Rows from block 4 of a small multi-label image tagger, named by matrix and row number. Rows with one number belong to one channel. Each number is 500 + 25 x the weight over its row's rms, rounded and kept within 0 to 999. All counts start at 0. Numbers have three digits each. After the name is the row's rms in percent of the matrix's.
Before each channel's rows are labels from the 100 images, of 14848, where the channel reaches its highest value: "peak on" is the class under the peak; "responds to" is what is common among them. Only what is clearly more common there than usual is listed. The data: pictures of board games with random positions, seen at a slant.
# p10: first pointwise conv (model.blocks.4.p1.0.weight, 120x120x1x1), inputs 0-119
# p20: second pointwise conv (model.blocks.4.p2.0.weight, 120x120x1x1, transposed), outputs 0-119

peak on: board
responds to: digit grid
p10.67 102:504467449494450502505537509518527477511496463528470498499542433480488513466506511469465430499461499491517497506517486510493500494544551568485512537507475502479498506504471490495517463509463510460520506522515516501506492519489441512512522519495497515479482454538523478490475503550490510534527487535479515501463491476458506510538487493492491500512513479498499478
p20.67 097:502503496484504432528515490518482493541498514461478486515515510560524510509508507508474533519480511495476511506518485499529534488494514451497517474498474510488539544532494515524518525502524543518552507505487454505532483526500515514459544487516497501510482494505486544476422513508499506489505535484473485547480499439533461483460469485477487517516454495484504496

peak on: board
responds to: digit grid
p10.6 105:488541500467515480459506507519525524462537508479494526530505516489502442511480524490529454528491510473538541517488547478504502490481547495527470479516521491525501499518515502475494484492508475503531497505523502504529539511500498518519516494487473476465518530472505533527491505472549540501471538491551509479494497528505560453473500495500492492500509476586505463
p20.6 096:498500552506454523539462495437538523489484525496492496482454480498499505542516511515479477483540483491464487521462513505504463487499535521473513490444484459489477547536533486493489542506504487465499459483505485496520472469514503499526469486483513482489508470459487441476506481514490434537511518485525501511465494524487506525493512506464469516492490464512513493

peak on: piece of the second side
responds to: discs in an upright rack
p10.119 095:528480532467457527507475522483500512556504546551495482481520477534519515524556504480538478505555483520444501472479531539535523476474471472500498503520507526462509485469497514494476506480486489498467505499510488508490458482520526482501478516502512478486504492522453525511508531529494476528537487492485505517525520481549496506441496511492507558549502512510502479
p20.119 098:535471536460523514473454526518464493513462483507463512474525513507552488480460533551525495500527493535465523524495502490470491505509511519500474462484472484513501509506479474527478542477460509493496533460508489494522494549455456473500504537514533517512469481507571471503484497479502482514528552515485495486522494499462528475517501496514481531532479498518518493

peak on: board
responds to: digit grid
p10.110 099:465453508483468481506480526482513485497513506536510517491519481491504503468486483516509468453515500518458479508444504502496541519513537538515473491484455463496502487545506485527492561490485522513515530495494510494476476523503479543466547470453513488473543493471530467506500483575469460517524493498492478493465495503497486481528484522500470493454490528501533517
p20.110 119:447504530469484488477502502476480476517515500527512511470488486501505504503489527530546504515503449477453515448471525488496501492510530557465502518496538513502483497484518493498503476505502484493460488512485504475510493503471490483536517493521547531450543458496540446505562535503498504513494535458508448493518487479525490514549516545476496493530499468508497537

peak on: board
responds to: draughts; nearly full
p10.82 103:485493490513504521516498500559491494513524475503511526473468492499482495496473496459446474538477533495510489486498494513520471468466499521526486453462509527502472508514518496494454470527493556464538504499498500518458528461495492500494500505486513463565487521501516492499496476478444517495444515520507478516456495483514513489522521494528464504466526456518437463
p20.82 094:479485489481476497505480469462487443500452485486522506512450493511484496508463543477511458490520498441459530533498534462522523467441478522513497470504477490501488522492457492535513465499477520508490496517515545488527517489525494567471467529466513482545517466487488502521460495537501528497478493509464480502518509516512495466487525492486484511468512501530485474

peak on: piece of the second side
responds to: discs in an upright rack
p10.8 078:508492494455500520502518491517469504512476475485501491461540508484487504517551491482522488471487509537535547506462476542448483494492501502503469476464487532518503476491508527488502549554494496451528488478508458474484510482501494519511466453545489509494485496465497482546531524461509511485515485535514538468527521501561502472502522511521476510554493537502479520
p20.8 089:517504483535519502486529540474510479557547480534510520461478505513461538503501475492497508516494533507497573479478479492508521451564508481463531547509491484494473475518490522513526466506513473518484464508504514536488477529491486475528492523521509453465538541505510513476478527492528485466481481485488548504495520484516441515496499511497489491533501481489481530

peak on: board
responds to: digit grid
p10.74 107:542517489471499531513494528518498487465521494516499478501442533492500459486494513544547517483498473504483500543457485487522518477470491520477509476504538535482494517443480506480503490493490491506516485549543534471554527541514498472499522534493445521477503458468468473498470490520512496514516471511518512489487470496507510542512452510522466441514506524481510511
p20.74 100:500489523516552491486493533494505536527515481483539493489508534475515459472490506504504486480495480487518485463477479555510488527479537466510507516507516523511477553506535518465502497460498471510513471540493538495455506471470488469506499481490461492489501528524531456480474456520470495520494517501482464539512501481483520511483484480532522503507559493433450542

peak on: board
responds to: discs in an upright rack; discs on a green board
p10.83 096:540533520486532459502478497490475424476499460509484535543483502473512496539475492496500526494498508495497484520512496477478526515500459537506525496539574503492486490526495503471491472484496476501485489470521521461489485452480478488500517499508480508485538510525528549482542544459533485462515542558501491512470517496511494542500508467501495482485501496513480455
p20.83 089:535453493522502532495501505540508512506512540527499508513501475457463519514496490517496462488451461501529474509510481540505487519504486493488509537510523536486515482500444503479490509534472515494525514496487508537477532477530502525494508560506441494463481526519468507501480519449473502518487490495486527509550535523522506495556498520464495489492538500563487545

peak on: piece of the first side
responds to: digit grid
p10.56 094:481488499458475505480467554506484501471476467443493509452471468468526474515498535486526491521501508462496476529517512449513474495534491553501457537448523500500472552527493489482543489461470515505524473551513520505528483497513487502507509453527505477479508511487516503541484473495471480477513507488541480505509503499526493491527483488455498484483480489460529479
p20.56 098:496481497514490517476487503510538509495483501463462494469514494513491492497513506543499516511503484460512535520478532489507474555473509524511475500496457517492517521511457460567541494479468531515506480515545473446513504527470442459443508496478531497505489529476485496508543544480501504496558498502509481496540451499535502513489477530507477530498486504486479478

peak on: piece of the second side
responds to: discs in an upright rack
p10.23 089:546513500491478516504503523489485487485548515506517525455533484460470492485557530504500455506520518520479532506476485511519495471499485532479478526505503524498520511485472496508516513488473463500517522440482505485495484422512500508517458513448503450528527496521469447515467472510520508515527484501511500477518500530537509484478495485523481540514514445446518484
p20.23 086:510530486497474466519533482487497514503518507466512505545515514544491476477508517449478519513459513445505506496516561477456519500498483477502475497512517544499496473550469472465527464484494464510531468514449548485535514530502511478467494541496511519516521494542507506484523504481506501531508540531507544488445542509485491471495483526517474518508509512491469478

peak on: piece of the second side
responds to: discs in an upright rack
p10.2 104:489514473496519509501455524536528536526470502497500511469552491533485466476465530516465540474490508510500539541520502516490494540502484494486480541484517542500518522531503498547518510496486456479489482482478516491448532475519477520521514518527555492479478517500505536498495464491506523500489543530508508488533479530546445474513488469510571497487498481511516510
p20.2 091:464518547532506479515539514472498526496498491487465474523529489522532519529577485502482514490506495490495492477492522499497500478469465532502515511494505514491490487518537491496495503507498491478500499530488504566520490460459548513474468476549540515504505563485472497524524473528479464456472482498500569523497469511510519508483520543543513474511529501485490520

peak on: board
responds to: digit grid
p10.27 106:516458501459506497506447530475454458473499476491541486481504532503460459493508490465509451510531514474529471546437498488526472522518489524497496534497494531504510534479505479521495477485506530519511503551469514464489500476490553475499505533470495457484483522479504485483505504487506484521468486490509532447526489485503491481534529503438472484500479491487467493
p20.27 110:523498508511556450483485468505552509471535511525521481497525538483497498547471522508527487481500512480529492520440497515473533468520488527474546542461494496508487508485493467508509516491526503498489541472538462493451511432564523484487498485526517486514477500501495474509514473476486492505523484513516475489506514535508539469478533508513537513496505502543530494

peak on: piece of the second side
responds to: discs in an upright rack
p10.98 090:504463507497472523509500505524524507477543500458527454505509503506473470508547503480529521513566543479490510498503492514532512483501544534482509528511519488511494482502516473511509470538481495539480513573485485464528464496498504473509516455540509487461520517501505539509499515502483499508512523523497494477579509525506525501490528507494436470510481507490448528
p20.98 098:489507493431505491438520514525492457516507509541514494535503483525479507541531511506527513504500533498497504472542506485517515505483476570499506529441475497500507477457480505493460449505528487516460567494506500495511494462476512504509489497502507524502548486495455495506479501518564491513493491527464492490473486498474470473511469458491526516515481502501526524

peak on: board
responds to: discs on a green board; discs in an upright rack
p10.70 103:546512496500523491507505488486536488487539449555515503466517486480509465536481528497494505528463518526487501502528520515494491518517509515544515477481524564518522528500502506501509548468485519511496536483456516565483500487494469529486487485481516502507528502531537492503496533512467520547502510469499497511465454501508502539464521506501577467505483483498473460
p20.70 108:510517472483457494535512532546541526479481534518494484544508508528518507450488548498543536485497536489511538510518507531471520516490465516480457482460449482467562532490521496530512517501533473516493526458511521500499486488484490482475470531515497541570497483488503497529474491487507463544476479485504539537503508506485485505515501507480504493498494514503467516

peak on: board
responds to: digit grid
p10.109 104:522472498489523482495491493504550518503516502524516468518479492513507489480470526515506497531514504519503474500499514476552471527486506532499513508498457484479495485521503507477488507534481491455512463530538490540488467486537462495508503507508498521496470469498532480519446521503445522580480478500499510512541508488529544471473471496525489444506507504587526496
p20.109 096:497507463519516489500480466468511473497504491542546468453493494505500502473503466465545545481508494534479503489509465449487492507539483492449464504498536468499534490480518492477465484494505489475515506509479516489509495486495536500498500519518456498454517501502478488532471480466544501486507486504504492534523526529474544586541508523523539510477508520494542525

peak on: board
responds to: digit grid
p10.116 102:482445535482534547487489540483489486492501502524504467482535479517497468510494499521475500534488484485513494445487529497472535489498517568501477477494495493505500493532518502486487514485489518486484494486454460497474536573488472501559459568476500507487493526501560480514496508493447492509467524494521528451486504487496498471476490464517498491496483512488497482
p20.116 104:495520496457515566507488509500512484478419482534456486501457483528478499515495450471482479489485524509473473513555475453502478454474471535482501488518523517467497489525515488534481499490535500512455495553519505475507494500489543521501500486531504489508486544524506536539470504493521493524484516460464489506503530505489534489485495518459502455509520513512496490

peak on: piece of the second side
responds to: discs in an upright rack
p10.85 102:498498508465503529506522505534515483538508458481511485472548476510454492498526492484461465486457448563545513494527471509460517467491499493469470521511502523525499480517500512552490490497469506466492544516551536496475493489468526503518493517535492484454479502493520494492464502506532483482517457489510498500512484489446470507510554482493524538506483497541516486
p20.85 104:482545469527483467462496493498500490488493522501489541491502491432490496492514431455506544486483492492508456515478522519448498495494528530454524505462533522506483520518461457474505514454491486502482495515532458510500483501477511462483495487519554510450490488493432500463492482499497482508472529485509488500490461469504480499472504514506472515458500490469511484

peak on: piece of the second side
responds to: discs in an upright rack
p10.22 093:531492503478479471553481485472513507494497493506528489521494484499504502499552506440527462519488515486476522550454450493528508497506445508488525504517495515494555515531476497483499526501487485544505509502518512533525458543513527521492523519489490536462506474466516491488510471494513518517503525521507463488556503543537503505488557535504552509503462491525523523
p20.22 100:486493528542438504541489542524443499468499489481486490504506478511505524474506504488488530529509504508511485507507504471493472464546494504524462493534497489467486478488533474513438466506485514488532531465462498532550515494500503502448493499483476497536488460521510498488486525504515479536532500528536523503509526524523438502484486524522472536464500452531480489

peak on: piece of the second side
responds to: discs in an upright rack
p10.97 103:493454492497485515525460496503526487481465523499507466491472524512493491505545478465506461510549517506486467535451475537512501514469477512530489467500467510523530515452465497508433499494485492481476495512496506528507499463495470493521492470466486509492515542523419478512494451511503478509494502516433522480499486501489460455496463531499488496493532484486493489
p20.97 106:483479480529500536499495493469478508486499474491518507492519509534531509548521499498493493501498498535546488499469501491519465493523528516427495523510509494528501524525523513465536495490498463467495509503492538501533500499532494470474495588477561533522515486516489457530496480476470541508470502522519511456477529483465486495473494440490506525469523504537516490

peak on: board
responds to: digit grid
p10.25 092:517468490479502464493522514502502471494506516537476468523482485491507484505508517486526476495556509487486457463508488485469457450513505518500480486464530487492513494581488488488529491484507517532507498532496498467499521552508470504482505516490436531459537471491515481517493506476487476507478522506573521510480506534437504487502466540488466488495469483498492463
p20.25 114:488505480517483472504494451530522504492504540470531479500450470526530504512458517513521497494487507501529495495515480502486505491526520514491499458537484525499497445516487499469491497514529477546505462498443545542447503474484538456492511501468504520512499469523477534502489491474543496536431477501458520522482513473499445494477502486485487476517448503513505505

peak on: board
responds to: discs in an upright rack
p10.92 103:507477492473499487523486485467522502498522509493498468513484470504530499450503442481480470492481546497548483485507482497495460458496523469496511486486483499473500534486572521503508483476496508471522491489564496535478536521524504476523459520497463513456507498474490504500489487464489557510488493469484574492486438514493473527482483519461472516504490500493513476
p20.92 097:465475510467501525470501518440459458561549570531476512462526472471496563496477473493490479491504510521476485451519491498502512487469482503430491483472477502496470505537509491497515522493531489496507508490535495495479510492504536529464495502498484480489481496469454505471498514524501538494479474495469502497522474485527513476513530486495485501502466495475551498

peak on: board
responds to: digit grid
p10.0 104:529481506493548483489478468459477511516547547527506483475533494492493519495475502508467485486479501491479492519517482486493475472494469520517523520502465503513531526520543515516499515456511502491512480491446508505482515542501475509468511485446465513474510450469513511467547469558514482564492483529537493491488502477481508465474517527522528481476485496514480438
p20.0 100:474471489488510519499472510492506513497507548564514495472501533482539462511511509502487504494501522490532484521481527480509513527466504527525504544497544515501461509500562499551522469546523559486496551508523491512531541520483496536474511459523481474494484487500498492477521514490496475510533504530480498460465475474527522494493522510459499520534485427493505500

peak on: piece of the second side
responds to: discs in an upright rack
p10.48 105:481523493487508539493498509517496554483511510523469492530495520477503514505514526526528440520482502482506541507477483532493498497481492509511502532478496544486492480456447537479485496518504492495512518546495512471498527498503475474544470509495553500497535472486499580495467498471539498527567528487486485474537521485520481521553524519529483489501478478495492544
p20.48 107:480537492481467467461485484463520519482489515490481524524540542511532501550496503491519488470546507520467473494514488546499478502498483489484499455488494468498490543456483501518510512509512483546448503455519498480531526503468489514504472445483467496526467472528522515503459487486514489479479520478486491466492473496504539465515542480438493499492481497497533453

peak on: board
responds to: digit grid
p10.39 103:476489491521524515504512491511471485500495539515480507502479530515507492499542513523485476496534466522495509496508461504546487445494518493524502478440493516513536519504525493464534504474469542466462516542529524530462543538530506483516474472519542544508523441489526492542518501512491515533551524490508478470509465537496521475508514492527475465487496519531480504
p20.39 102:527472464471542498510517502518532511476495460549482479470517509523531503484504480480428552521537520523513497537511470537545504506481505473552517509479475521498504499498509504483536514491532519493495525497537506497559491455488498451473428504458516487474478500495509514494530504476505498482496482490508468487495497550486507527530484454516509511483500524528477510